Weights of a small multi-label image tagger.
Model: 6.91M parameters, 32-pixel images, arch pvt, norm layernorm, patch size [2, 2], depths [4, 8, 4], widths [64, 128, 256].
Rows from block 11, named by matrix and row number. Rows with one number belong to one neuron. Each number is 128 + 24 x the weight over its row's rms, rounded and kept within 0 to 255. All counts start at 0. Numbers have three digits each. After the name is the row's rms in percent of the matrix's.
# fc1: MLP up (model.blocks.11.mlp.fc1.weight, 768x128), inputs 0-127
# fc2: MLP down (model.blocks.11.mlp.fc2.weight, 128x768, transposed), outputs 0-127
fc1.137 010:095131158144107149139107159099139070094120162135090112083137149116098129128096122150114115157144128187155150134137150119093081121089160090120146110168142139164130112128137106093126121146138128150114101135135175185117144123121154123181117141131102168090164112138119124125121117133143130133083176111082108159100142098107153118136131119105136135120106110115095131132131148116151139098164
fc2.137 022:139122140115142160125128075107091099094102132113104146147162118113130163129129112118113121140146170096120151106101146083125150115112128153127108106177145105098209149133123144136132128136139124101108161114139127124112144168135127146146153141156145109124107142132144110164163099105152155118122113113102138158139103130108141154128144099146147192140112108123144196168069099086142132118101
fc1.138 009:166122121125164085136180111131092159123124118139131119130137113141093099166141125123111129116113097107153116128147137136105097093130109203093141092130143125120124127155160132139165126110151157124137131101114081061151186153115103128139101181162150100116125139149150091148144147131114103126105138104089103105069128093128153133147113127131115128102138131109135093113133161135114149156137
fc2.138 023:117138145121120128112147148139135112161126141147124120104163129153112093153160113103090108148139103173141087112116151106116129124135114157084090121184141138112120134149109130100131106150162177096170101085097097126096154174098144139159134139110153131133151161119155143095081151137153136125172150110107101140155118162090120116128146133148119143163102105125133181113151151129144133094079
fc1.139 013:130158132109143149094108131138164117115133158112163138127116107107140143135125095127127116127140148106118045098134133146090117171139108092129095122159127151088167094148118095151131146131124133170135123101085150156168123154117120131095155116103205153123113107137106118152097166130107154129093124141175141085125123098110098105113119175148110169114164127121130089120132120130130143130132
fc2.139 029:145157114150117144136144130144096140111113162120146137156157169077104108130153120114128086078142120187138133130123125118136119135141140134119082145153106118143120125165158133104165163140103105105125101111121169139164100083125130140132122188107155151092122127098112098145148088114124154123115114108094091131145105152140176122141122111123130135071164160096126122172138128138134184091134
fc1.140 009:151125166119113160123126061108155104139115113153072179161069124137139142057119118114117124124121087122137135147137137131085116143106131114085126154099106116142106123183103140142149111149158165145118107153121100094116151150129113133105165145122144150123115111124131146115092100131124152081136173165120146145175134139128155153119094107125107142151132125118118132125105175145139107122098
fc2.140 020:148129114143162159138124107160159101128072125172139107120161132144113163129092181145109094114158136143143081102132151112145160141114134169128141101119156120094125098109098120166136129165096122126101076124092125151099105143099136142159144095067108099152120148154148101108109119135136153141126136126114128095131083147109078129154117147138166111122137134134120179147103126122158137122159
fc1.141 011:127126099125130165095090065147139131138091097191100115113116135119091102176115165121146129128139114163128140126109101153126142126110135137124141171160132141138156109099093124095124175135147147123114123133160135180096094125172150084080097142104130128082158138142128113122114150122140162159131142085119110152086163162135092144137114107134111126105109136114129121118110122114106097159109
fc2.141 025:129114139115109106113106105157101104103140176123170098164175148154108140101105135118119112130157165137123158146142146182079126149086103192137156193145159154118137136144128101138141105140145153128177114156124116130143117138129135130122127163162110119141152133145138151080100104149152136133164108093115112118126161124100138108177104110153129143104118094148119139170133124128134094100147
fc1.142 009:148126102106127077173132118138078099130149120153162130142131175104111131087106125149151120119122117122183094152096108103137154134117138109081120088163136098118124124085147115163144108142141120146133119070161128085113080135132132171145141089150114119124105129113154150134095145146126080126134116110099161115160102157094149109108114145109157111143153144118148084115158109139144103147113
fc2.142 021:135143119143147135143068097128113113116113135085154090172112148146140130130084112159130138125105139111140131105090140116096166145153108137094110120127122133176136111177143129129129087139128116151090129095116114154119123093092122130147133131104107134112151151115152110128135088180155113131099078100105123147140109131104147111093130097143122118151127125193171130116062160149150090159132
fc1.143 010:111143125138127102138111166191110095130119074112136112171142128127131115118137113091125122123143124129112117144133113144118134130119147119126109093168068165109127141087145098162087109138118153122135125145130141129085093167120121117131112186139124125145149143140119138091166168125121102125132147124096161135099112092175168127088123086162089167105128114156148143131062106110140135152140
fc2.143 025:122089149081106121092090201120159089138134170122103110111105132191102142117136154148132130133119127117132149169129157141142143120104115153117115133121128111128127107133124046127152113130105133090176123137145125148168180137088114101156123105118128158139118106121136158157184135133129119106138102097159107141143146150111114114156144125121121124138178134137097102143109119137130132180128
fc1.144 206:135060138154152163107110133133153138131141118119113136058102108157155114115114123125085087100157160126114124131142122107179139090166109143145098103177151094112119075164139104159139147136149128113161117110109092139114127102127142140084127125163126123162125125131127166101132157157109127104100111108114167135142141128118145129101128146122126142153113156132143115156113088188161153117102
fc2.144 213:120165136108102152128096084146129111117090177118079102127136126109135088121101133122164154114103138121103110104119116129106153122116106084210128108146151137124170135118125093116132100127123142139103130094137130130114156156157192142126137151166150101159116152086126136086146142098117141118096126132127147120116165136142143130120159127149135065140161186137136118098126122152132129165115
fc1.145 013:140105093138137120147096141119119091139088116115127134131096134115125153138114111157123137093149099118144156127146166103126125157119110187115176091186154124142130167158110140112132130101101111121122141119150069165079091110116124118127161117132127152086118114124129124143129106099136133122051101097153101138112153154083148130106113125104129099107181131109149159133076117123135135126139
fc2.145 025:104129169174131105106135097140086116145083150152093161121141115132132147131104138146141128092146109096144121173118140095106143161114105098131082134124130166120127114130128156123142114149068119110135117109151120098112175139092135134148145113129111144113150148119158139120127135128169163063136179101110177177152133142108104102150155098120129135101095151111084149138160122143142142115096
fc1.146 502:178170120135160146139069121150114142154133133164120137121137104120114095089072083152120087117122120103155143077158164097134122146125111161141154078105105102106112066099126133158144132119129106103133141109111128098105089137142132119113147102142141139110127146140122131157122173146129167131119118100137122124194143134137122107127098154118154153151152124160128131143139115170152157093130
fc2.146 751:100107168079134139141134132147164143133096131140155143116137166129138108132155114149127122140117107115132143129078139122119148114169184140081144132111106146134135116109109130180150115138126091133166088127108160142118127125125136136124123172091089135124161110089125110151116095143168084096126112162142089149157123083152135146153085147088103099131141100145110101146161115083124175145141
fc1.147 011:103114114141086133101101142090104128152118140136137079134132083124202127074144157102145092135113142063115118117102155128123123170104132100141126126142104142111152086156095126123132112128107160142088086133143169101128120116134163134121153161152144137136127111117115135139156126081104123150152136168117158114121144096091124155143164143121144132119118113105167128084131103097106100095139
fc2.147 023:146134155134115143163126121142133063105126107129118110089064098126114141106132125104107155104103145126131118147163121141117158138132118148075118143129132130143156154076141124063119157101157127150160178134096156093094088090126120104155082121138135134109140190144133153093096122141136112112113111091151123116155129129149118145125099118132141148133171113104145138160089106158115127129147
fc1.148 013:169111108189103152145064155168093119104131120123135080130145139134138087131097112128165110153145112118136143112124209123152118152162152144121126174115137124142103105120132145131088151124101084114110166112154112153121102108168105095127122140109146131170133161123118120153133150121098109093130158120127086092131114105100126153145134124146110121110128105093129132121146089139080124141114
fc2.148 023:146124105156117151169085122146152129132126132159096154157147103117138131050124107130087097167139140108121109122145189111149150145173119134131110135137112122123099109132160128122127159154120089138120132147113120144116088088112126099084169140129132162126150196134119119113142122156128168131100122114108100149115127106111174136091153126179161148081146108114094099150150131116129122116136
fc1.149 098:131162216150075098143147098143125118160108096110146149147130158128099172117108112116132129122099135102129109080102123132132164175101137118117131145097141122163099123153176098155127150133131106161112168129106097090139164126132176091131087158119118142109151137147113172128149106096131149094148137144140122106095131130122104130110104100101124174149111121151133140120142106111119113118131
fc2.149 117:124110097144173126140156122084135149091154113132121205109107092138107187093120117141087153099154118112113111119131186102144101112116086175087158122107132113120149152137169099081154137141107120158144123160124149145132172110108105104151112146117156130140089146143116150136117147114118139130121138143120107129086146090119160138140106143098132112169160122123114150136130135100146100108115
fc1.150 011:114125149119101118114120115101152109116128110121085142134122140072161134155105144159114122143104105111106156110107145120113087096095146114150144125184127104134093099185109100134126168169104142119091150145136142160084132140113124154133121146108144097127111101140095109124125140120111152122099152091139133157177116155145146105090117113136147093114113099079108153135137091133052131132101
fc2.150 024:146126136134146155131111126107145100090139116151121133174161100111138152059157094140140173102155153156102124125144166090127157137173090139106109088130157111112166145134120136129121119120160148150084112117111094145133133151138092111154135100081153138117153105155146101117105151111187136101180119130113128134147139109097145118130112117116119134143104131181126146158163105140147121081110
fc1.151 009:108178115147093126118152113114151127128148110090134134129154167117157108128144134108102157161090093139147124099157168174141149160135138160091136123122147145127160066153105138151114111174121107104107116145101127164070143117154134079115105129102119106176137146152122136102125104140111110140121123118178139139172132141129123084157098134099112136094114135099106124140129157094094111099112
fc2.151 022:118111183126141118150102136112112177124123160183106114089125094112134142121114124127120108085159133147168160081123118089116156113114132169101102128204093142102143121160107178133135125120098097149138155145127174094135110148143137134143146059122125126104094142153093091121097126133140126120138100122118154137093169134126135131153129109146146137139123141152116114161092110106129141110134
fc1.152 018:130155142154131166108124126150101150124208142155097085096115149171114141174124113105145094118119114166098149132140114092123135150133126107097174148115108109136108112158102103110102185124119131145127116129097102130130097113120105112162081101128098145111100121126090178114139156115119109141168151110145103082112131096156123131135121138164117140108150123119108139135132114112097185153136
fc2.152 030:110120118106111137130135153095162138157139114126123182182133120108103152089083142130107150132107090105162132094140121105141094139101125130132092173098115137148112136106126128143155130083118117099142155172144165150132182135149133170078120124131120120119134136104133136143169049140140116140139097154125121172155157117148128147127178120116123116143104093132147149161123112152131133107172
fc1.153 010:177115151126149143154163103101146127136123073114174097145122148128161146180110133153125163134127098129119137131093128149166096118075119131123107146134189090105101146112127180176144116125107123100119116121158141122129093163144110095132125126105139131123105152125116149114156119110111144153101157110127170112130128084134082160130078138124142155142156141161110092120107124138144130138175
fc2.153 023:146132176155089118122160139158134109090148128159102170151125117111143157098061121135141109090130159132150103123153132167113139130139122176114140121144166156140145137147147187134097156107162112087142113128135125089138138119140136115125136100171123101081189108123150112150116105120122121108118128127144116151121114101127133093095113108155149145151168126123144157161082113137172129168136
fc1.154 024:119154144132101155096129113128125118120150186149081111107123124109075154122074109132179159116108141142133114115141144155075156160120141100087117146131154121113191142142125156136159108112135092131095160122130109123123109138149119119154102108100089176126155134133106120130129101091115149185131166119185114153173091130133144122139114124143122115131100104121124149108163114136114144108107
fc2.154 052:118101151112160117145172108151145102126158129109135159118155112102156107074111138122184139123094155106159158129106110155155144137134116127135159128134118114144152138065177145152127167124132131090139127150120135078108089114121147140186114101122152139151110091150128124139128077093092152110093132115127164112151127128107132107112136150105139126143084124069108149128146134154144165153130
fc1.155 014:129083084117085169181140135152121096140160140126110140080116168124152116127101123117132097183135163129136176110154138154160111124125108102147152128129155137098151133153162107128142141075121115122109132143122134097120137117120119153103124070110112143100093129081089125135117149129125135141131147088124162051144116133132088156128149129123099096093108134146131097139127149132134155120102
fc2.155 023:134183113136117119115107136109103160101115132129117156108120099180136110114129131118158105111153091082150106129133125158135167106119103121133145135139157119090092135102095165136124137144130099114148145161099114107086119129110176113140152026141102103125143179119137108121134145115128154116079115152128104132149114102126132094106122143122151157158167123132109139158136093131121081142143
fc1.156 052:128135081135139140161104132134065141117099156122138130104135098082161158114139106181143134115076164117111090132110152140130106116124117140099089091117120113112138104093124147113095101162112137145131147133123091142116076156137134117180128143114148137158101136128160134133138141137103174130116136120111128146114153118145124111152189099177128151135098102135139188150156127135169114161125
fc2.156 066:123124149114122138102168152127137081104142104116133132134142145142122098160149105119130125144141087156101141163108090160192134145138108139164107164132143133144129117133159105122115130125130133094110174132167089130156162129105162118118177100114146079141129149057123128097133089145171094111152113125140137106088145146120113145114135139103107120112141157107159102102078090149114123143095
fc1.157 015:135145097138148116133141111159169157097151147136071146115096118117102187082127132135121164162153164113106129162112078160121105129123109101152116131121142099120084128150150156116118154146146135130107137119124118139123080073127143134066135163151113119073213102174112136148115118151163141141120110114116150103137117135135107120133137123133123141142146127155134137126155129107095114149120
fc2.157 027:148196137136159108121101098145095144108118112127099142128156119128120135108115136145154153129147141126136117139134154127150160135094091145149120111129149085131144134131132124097120131113104106056108171117125130117125130106115090174128131102149167098106112120112124184099154129150130130132125095103104150144120092163101080106157131146151132150160142094154171136061101110111114074111119
fc1.158 019:140111130161151108112170104138095107137084120074121105103163143186103149125137154098110166133086122144130124142139162128194117097143136115100158132159154151156103130115143118107099139129137150144108116114115124105100151085122133106126176172123135150091148110104095131109117113121142099118144097103107133101107169150166142119127100124131109115109091148145164143134161096133154085100141
fc2.158 034:170132125137115098143119130158130091143101115097152181106155154148129132141149167132117151128142114096116135141108181142176107134106152107122151119134112123135112154156071104099136111140081125110119135097116119131112131188118154159152124180121136128122155153125113121163107114128122114123151078143118137118123171172157080161101119139150088097158091122105161155125151111125112106087136
fc1.159 009:109128098127152137090140127159126120081149102145122127116150125155128181163133119152100118122124145179155094151171082158133107136119117121152129087146148113114158130121128122153126154131123137154165167129114104126088120145147129156149106136184135098108176135123122119119134135091163175189099152096113111110103122139088140138124128165169136107084149137141120163149134156083129141135102
fc2.159 020:090124137099150141175122147182135134125111154164131120100145072095122105111139127052115142109149152129096113139165149160084117129140126150120112088123158120117107089163158161118118105096145143120105138124130140147087152125174130151111144176095124126092152155132141133153088123128178131118096125116164125096175144119120120136106138103150104123125124140139183129101113146115139109127143
fc1.160 010:124138112127122199158138106140166112152140096120169130155160100137166098080096137130155130110121114093135124117139156119120100056099155124091108124112146147104128124095146105127137130109193148123128156112131136154091106105151116116128083164127146147100128161125096099165110115110142114172138115139141155107140131161119118137136102132096102136142107141105134157124164083133085131133160
fc2.160 020:064144155142099102125127127129182132117130071137148134133117165144095151099142140127136171123164160124098129171122153113145131145092129166111088131105147155128133153103126114179146148128137121136123132139094105101127122160092160137104130124141157119102103166139137137160116116136106131135146131138131106106071062176113139151178139097115104146178138137155095119146139150158117131122123
fc1.161 023:117131146122098119133131134122147103139106128137099109149149129151078114161134121127147156153170104105147115161121128137148130154119118076151110199131133105158108126103108160142121132136174118100096128089111140116159105108149114095125174112099136127131152085130117123153102119106164156127145164115137121147153141128117077159112126117100187160135097132159057132118122155136118115080095
fc2.161 041:160102154102109112110099177128176143123141081105121148121157123161123130093147116127158145113140131091105127126147101134103126132132119165157114144102134113167120146128105129136117113103155138084133107124097097142172100165135076094147148133079130119121152092124104101109089115101175170108129162133110152108143134131122111121137163164110149110152109106176145106140113148155118103073100
fc1.162 014:124108129114137103127151091114149141173120100117117123088108122135105133099141115105135128123095129121138174116144135183106160140153117152113131134123139153120117124148095095178106107103090117162140142132106133067153143137123139132079160149128142120144145105116125137107132147160079148101145148116098116113113130168102120144117193148146122130152095177099119059159122148111124161099170
fc2.162 024:159099130126151170164093117135107066137110148098168118121150108106120120102128110135109131137148139129151086136146154148167101153109114143150100126138095115149168114121126154109115081162125140103192117151133152148082103123158140131121101119064153142116158104156120127070138091149105145158138125157117129118108097157118140109083118165110144122120116121142137148115102158134147143164103
fc1.163 010:118127156077145121120144123125139097171135178144158108100118102147116139118148126106158107145113106155136138148093153085145160152062087133168119124140118146112121086136112137085164111120152114112119130119143150103104125152112099122089124103130132119051105100148110162134135119106073154119135125123125143150151109146144068124156176132159126161144111133138166121118144133166134120138145
fc2.163 025:167158120160132108116120147123130079114123130161115135108149120152137065110111131164076124112137145104146123133161126133146151118157106111109073131160112097126115146115144118104111090097120162143078140106112176143159160130119182115153154164138101124118113124145160141111115159131123148141075093116143131107159131160108126128117143198116102138144133158100153117129107141179150109118123
fc1.164 016:175113136119141087080149133093116144152132153092112118149153119143093089131125116064156102153118151125112116168131126118105136127107156137120143142158127123118102089149110160125146161117141149108109108104100141118110176121107152171136125158129106082145139122149138136096169110135158137120140154129145142119145154095135063120117133112183081098112147141127091143155132169150156118103096
fc2.164 026:159114123106139093135171106141148124129150135145107155133196111148068072102149155147149092141163142111112107173145115122122104121114102109110075132139127113118104113127149156138127121080111107116118118088094107141118132096103116141082189159131126081153150090125122092146152107130130152110134114149128135121161105142103145114141165108154088121113146141157120128130124104171115121106122
fc1.165 029:079155156113118137124130138148087108146119065144143145136115146104095109179155125128131153118151136067134165097139117118139153111144096126124139082127096117146101099141101121135163144146137106115181122162156105126102115122163136180101121134112172081115074100138140109160135104156114111142141102106112090140102106114121153133123147141134136139146157151122133146127116175140125179115145
fc2.165 045:159151146147128125104105128074099132105139152114186138117144108146138192083122121128136131139108130193100082140102132102131122138103142092108081107111150155138146111125126159115119140088116133115095154148113122121153133160080131105134139127116084139126151122102118185097177144100139117177109111124149124136134159129106103122144179130128132118132109136127152162126130132112191138124150
fc1.166 011:132071102107131143170079174107117146127126151136105163137119132106125166145113068152143140152127087129095123122093117113116114125149127128143128117113116114119154135167071114135125134158152107153125157129176155134130093122105157174173125184111129103138146149099088086128163125143131149123150152158133106148141132136124118180144117116146186136153113100127127147116128134155176134129120
fc2.166 022:162129143151097101110104127121118125116076138090149109136148103109103135132142138159152123140129118095122123070174150139133098140119143196173151099107148113111151150127186142147156093111100139114114133151107136161163151104120129115154127144101155091126101120146168116127135148141126124149133161099113090107121139133135120143170146106133189134149142138141118128142060116177152114110139
fc1.167 012:136120148097139134143123129113125132165127166127105136132083111161112114116138097104129129195090159134129127145096124176160139127081142143111118106125150099080158113164129132115120145154188107131123088136149151089142102126099150110116106162131097159146111133131126098109116160120171131137130097141159159132127116109074103131163120146129127159102112172147104157120141156092160102166103
fc2.167 028:150181158105104140161110147170171085085121112147090158134171130161124127090165111112115140123117138073077094135111120123160141121100094131157129107119160140146118097132158173113118107124112126176141142128113131107119107133092124117139134097133102170104154158088095174123116116113127123142157138104116157110151144125113158136112136101108158147131184160140127144153130107142148144122110
fc1.168 010:135100144115147084141113102119116108108106111140141111120159137137126144137147159136161137116108130153114103151167127130060099150137075123103139147117136095078118144123144139139152095131118126143117133133170126161107080132131109157131090122095164159111194147134162149140102124106150127122119108148160132130096126152175126147131117118096085101073146116117110082152129103111122171081136
fc2.168 018:123116166090141100128131115098123082142124089118115123149101152157132081149119149110113122193163111094145128163119133118105151104098108126133106134102131131140134119166074184105154134117115136095126130154086088113109133148117142160128104152169148119127139125121126113099119122071162163108142100132109114103153129107150128098182135126115128133131123146077114108168119119139155091089154
fc1.169 017:147129086115179137090130140165116160153152142142135130141093103151110121127078144093120090086186097133094158112149125094125136171113131088117152115123145129113096102144125135105104147093150142133113149115108108132119102151152132140156084114136136166127117117157148155118167110103147124148121171129120138126107151115138114145129080155111103099104118115157135135156068134103126167156180
fc2.169 026:089119192139116100137140103138165145166139128152091128137141146132074128108086145099102124147095136156138160103106107127130112125133088129123102135086121100167127122111127111132138122078123115129147119170134135112159154100123087133132148157101105098114108147130175127132159066145161118096142111129117099120122162092131115155101167116106095120105132129178154117167142139140121121100085
fc1.170 026:139089132131098123113123090091144104138143188172107088138133134103131139117099141139055080169130159133078128160132154101104126128114101150155103125121143143093138109131129117096118118104076182148157102133125110153145125093149145116131184156102132132165122127144154099108120147125081141110130145134120145180127132133154092098139137141151120140146146153132135155121148140137110101150152
fc2.170 041:144174120128126085108133151168141194103137134120126136142154113145112111129140100136158138117142124166203127119138113127114151111113167164111200122149130092122166151134141121149122102116108125078143126100140112119137141172101091134158086111132108127083140132098131123154118124122125183151129137117092145129141108101132098170109125103123146106160116160134110112108094131103114143107085
fc1.171 028:113142102140136126150136088118117124158160157158168147127174078101152112146130112110144104143124135148142080131134159181115166129158168151112166135138124129155153112152144090168149129157111104121102117134162106176121123168129100140103124106139128134153132120107121101143148115072114156131122149136126143086143114141127127126092095127113123099136101107110054148142099094144151082113145
fc2.171 046:123124127184172091157121136122158109126173138117138122147121113137139149148145152153120076130137130155141133107169153105108089120134128091128134160169142134152135128141157083147099149144107105158147128138157108147146128145151115139085085168129091104096134107117111118116143079146140145157149117152091116096112160061126145121124131066103151121130080103131135124115156092100142113123134
fc1.172 011:119122133119109093162122127096086095125084094138082128164122161153137097142118142104152077162113137169159157137151121102121103097127127167117123096148110110099129121093122148157137152138157103112124090165142114108121129139124169161149147145140107089117127127148151145069116112103154121150102095189116082109105147147145102111116151123110149142098144104101114107094136140134106138156107
fc2.172 030:162146163176087138136116119146109091135176131179111145116162140142095149108125142152127129097142138091154157151133119141133136137116138171122141148125105133166122085174097190137159122091137088137118140122148153126144144096126113170127160131114127135127141128112119123124150097096102166117114141119067111100134140188158151080128128142140142094129096123119114147082109126158149105125130
fc1.173 009:116127133142113183135106150130120103120120116134139161147150141110111149088118122121126141135119159121135126125090137137103126120189168110127149108099162086089084125099128109081149171116084152108140160105121151137124119101110129085141145126114091059134129147122133200110152120113119136084112147150134136091126150159120102096105093134104135135129100138152110151140183130127163141110110
fc2.173 018:131157157134146127124116103144119105175127087166147160117162164137126144143125132138128144123144123130175157122104126109106176126150114129063102116097114135122134131139117139111154113139100087082107120123099134132079142144151141127102140129147130156130136149145128143136155092114133141131069137082141119100149106141118141112123152131164112199139078139160178163132106144183107109094128
fc1.174 019:159098143135144157154134087101151148151123147128144178132147119133174096113132155144156109131144148142119129122114123154115148114078130130192135153115086136108112110135107117084134088100126127059157094091107106164141090115146091101125141184121119120139126168130151155083119148134122119137151147156100109131107139126120140131119168153132111149158099128151145155097106101131129095143087
fc2.174 033:112136122107131147141133100148136103138138149165107156156127114074113125147130180132086101117091113072137140124126176152110102127136126139135080107172148101112129112103126125118103126159110141128164094128129165138084181153084144124153119132154121128099187157118121143125178097104129117137132133143163136138166110135138141087144148111155096128116122110085133094137105152150132166157159
fc1.175 011:104116131150138107101131135101150205119091163096144129124119133076137115100086136157142146134145135181138142119142073093148149170132118121204113128122123142127177101107129096114139159160130116137147156111124145085100092108079124142136170119097137110129123136129135164159114099110094139148150136130110140132133143125154157119156091110125133116139128121124125155107107146111103131112178
fc2.175 021:097123115171156067149112114160105096110102119116091107082162128116132121124114110097156154131132150085162144132158122112153128108104129148134080176141127135120097182162152112153200160125098130142146132110136129137111157141103133158149130091125166109134147128154166123153146161128101135143120146150107129126145123127155098119120120067137108154143116140151111132150119133158119106104176
fc1.176 015:123117112121169168092137135095110154150073126150106119157103141160126117134172117124137116119124097101151152119081146154136136145130178124096138126160129122137143109089155135159129143078121152157115096106134096163140137099108099148114155126114094099117120131162121082168146103176104129148114146141129144155096111150124113123090168122156126090089144156103153158128092090131141095134144
fc2.176 026:124150140144140138122129138063080140142069098111128122121104139134110125095185090152120109108117149091126112102120160117136145166121173193110156133158122126133132075131116153107160130107117128095132129110092123111089149118100134142106096123120173105147143161178153117152128125149112148149112114125167139142154113147129072119113158145106150142133098128110144121101112094122097107096112
fc1.177 035:108118149154132164142127118102129127159116117100122077143190122133106116124162098122127145127162158109131115114112130131123159149200117124140112129101148143152089100092088145130113109121127172127151182110160132114115155160119120121111128117110136142166159142133160121131145155106101118111110098091172119087071149141118087074161145127140107140132092133102128111119121119186127148115142
fc2.177 054:107155139117113078126129165094100149151124146115122134081103111116126144107133176103095143165120110067139144141123143127152103101114161119160102105106113102107141090132086119119130152139142140141141114147117102165167137120155148146118129155109170151136126151142123145137098147134150141160082142163134123110199106119142109172068146136089132141165117138150095147120128125131118149167098
fc1.178 663:150149120138149158127155111077112116088130148112136115112122101114150151136085171147107110141138172120097121163132095115187162124120130131148129115104130155144113162137146113140140178175084133156107121147125101159146143134159080103099150110115128136141123139124135102130149113101109122104114121160171132089109130106139142142091158053131143136135104104127108130071143089156142123163125
fc2.178 361:126142125149132107095142169111113144129139152127090169164117126157127152156168093095112153123135091157160133138155129107090134139135128146113120163109130057087160108102128144121140130131125170127143137163131127083098091129134116106119084098104135116126106084126145136119110125100107155150155148146145103093137162120121115147107125171149132164108118157165125147180099137095122118073161
fc1.179 018:143123078084104146134139156205124145129127098111150095085122178116130125106111141101134161123136155075146095144152117098122102158095105152106137124116160150140118141161103108186112128112134142109122116164107104093182135114160144094145114127121098163081137146118092134161126096103111129138111097123101111102121156127140141145137156127100125151086143162131128125132146121144106154140117
fc2.179 039:158122123129121126128153152135126101134121112093118126062128115096118163108126147120093115177149135074150131145118143130138093081126098154121108107128130136108116132144142123134173121145117114095149090110133118120128123132157084164124128124142165114055166170132138186092090127097144172174144143145147130100143151142148141091130149146127104149104152182099117112131121133146107110130098
fc1.180 010:145135083108120127127116112170130172159179120110100162120105098135088137132129110158120128154116136091131128125143122155138123110122090105107144131166091152144108150118147096152095144096142079157123129132147097141103121110153117124151169133123159122114108159097144130122145126051133087127133132149158159136148141120151101161181081098096140106155136114102102104134119128186097145134130
fc2.180 021:138180111130136101160101161128150096127134159122117140114154145116101126095150145154136091133160123147181091135129090157127177127117144133128145104077087141126124135122106146129113093148102132119093117092140167129127109154105125124064112103122058129097131146111113133103112125157087091082082172118137108124139143097135161130115129143176136150106156137100141138143140112137131128115110
fc1.181 009:148152176099116115187140158066161130110112119112141123144121115116142141120117107115147114150093150122156133161132136139123127147130114130087169159128081086158130149153136119100109115174098151125132128140119092093115107105155157116060152098109135117156109175142103116068116158121167104134097106137155093154125136140127138100120146138134161121127144139153143096112112114166101139109111
fc2.181 018:140142104122143177150153138121077065099126129141156149134148111117123096109111124101123104147142148115154126131107111116134132103126178172089140153111099125068124114081151156129127156123172133117145140141106068143078134110091134118111111083102137142094133099135113141143117119127096156157116102149115135125186107142078135133130090111143117139125129121103106140103093134156139164121156
fc1.182 057:175114073089167137097131118144168117125116131134111112153127107142166084175102121092122097126097145143137162105163123109188128115143138102147151069133102135124118115087094151159119120117121157128107095122119125155122181148119141132110132074163122121139201121091133155114126153120117140124124129141135128144147131160124175140113090160114113124141114149121103115144129083141126134142129
fc2.182 072:153117183094124185125142130112131133106118117151160142140116140125091141136146099129096103122116137137150117128129171106072131115108144105119118138137150142133156154095113162140123100221147166125131129168144138051158106092105103096145120150155122150143079114130133118127128142136109158175105130114095152092125119094149131155120114170134137140140094111128120111115132116127115160117125
fc1.183 012:160122108163115127183133135114138119123151118141146122135084143116115094159107109114096120175136147144098133115083172148143155127108132142134134134121145125066122096112091139183117132154114143063091118111107105121090131144083164142127138124125139134160089116115151113101112122087126107115103177146103160091108162131099114131165122095150116149108162098125114111118150121124103100141100
fc2.183 023:095161119162139135110126153141116105112088144114123127151149157114163118123132081101109130148149159106111087145111170154139116173108129157071133133138129135120147102117119164083113117101110135133099131124147168069119128173150155125128135142157123093165144164119151088161172119136138121161135107131128106154163115150109096108136145115144148135144168132152136076155081124101155127159107
fc1.184 017:130117128142136149139091126125107120164083133094117119114115112115134116092095128093180102139111118135164113139132131144134104127139155114165156150116100078135100131153124093131140122119135160134127138127111154162138131117104112123149154178182152172137059141128096127128167060138127134134140144110098145114131119175126131127164085142139165135123089123113114099140185104124126120126183
fc2.184 031:112105130130114083128146120138091101138114128143118122123158183146136123108096187142159129140132120135113144141142162136101070096108131140128153124152131110116119127116104087116179114159117165152121154085145113120117134114138170106108117119147148118135110128160089127081087105132100122169141133146124103120153138159126177127103157116154155101190150141101081147125147133110128067153117
fc1.185 013:116111140125127101102117167130134107109108119142117135153115106114103105101129150115151138121149165112134144100125104154164113128137157121159081127127190137128143149137133105145111158114186095073091143101137109141129128126124101141101117126083139162119069110097126131136130174153112095140141144100103088136174124107121111161144129146188146152131131126126086156187135136129179109108131
fc2.185 024:127162078131145103099163142118077096135114130136159166126148112114084138110127149109105084117121102100134192133133137137146134132089136135115121141109150116129132116112130112139125129121096129092111120127167091147127129096161125106129133120127118112133114164173084161100133121098130131125098166065110095141147134119093087127115151121199152103147122149118093098141109170103151140093102
fc1.186 016:126131140112141118125109146102097117166073090126127123118118145100119154129108133125134140115154120130135129110089152098120131127107129136135145157139191104079159162121093077124113155116122066109170105159164153136110138122104107117108121116127134135098123149154123107163125143209071153102122137094156125103133110132116128121133149168151153100099143136137114079152120145147146119109171
fc2.186 027:117083155103130093117139097141113056149093131111129091143128104122149110117124096162135134133159126143142101124108119128144050152147128134149105136177141097130140177127122122166096097105095101141166152137104143109136123104092099112137185102126098131121173162149144135134134160143160147098152114112089170123130112126108142135126136140126109138147132170115114095137102112137090126155136
fc1.187 223:186093111165152156111118097159102140128082093115138125098119114116119108134175111116092101110140146104101108153144146093168143085115106128114110080199128121097108090138139142146116127162156173111149159105132117137126163105116117124120116121135128110123102132137115147151120176165094120118117155102103169141149152142098163102125143139125129124105117129109149116167164142158134152166125
fc2.187 198:071107105147116165130118136127096131093137173129074137121146152135091133159110154100156118132157074125138147121145147080109120154113100117160131158148147105099141161099159106093147160128085155130143138121112087115123178132151161125123100118132124092145123121126117119097141084098121162147120108123117117140113158134135141155138155119123097093127136191142094165140150114160098139100138
fc1.188 011:182133138129119146120122127124123094122118128166097128137136136147135093161162204132110107157155189137165119143177109119116126148137110116135143173090084140149137163138132172190081116084139116115121148124123124172147126115126150114119166116120096162134152110135106131133130117095123095131104154079114138140103129121147134128100098129105140123125139118113167146096144111136141096146083
fc2.188 026:164148139125184154121101147111117101142120124140178143166135074160099120102075098153120135147106100137153149112067125104142139100130097164122111097159117144102120115134125130121122143152142107149100128160089143125113124170092131138126134148128136095094121103119119132128135155118161137114132127136119129115148110112119140085096137141148175138137106157189119122154098175181141105117175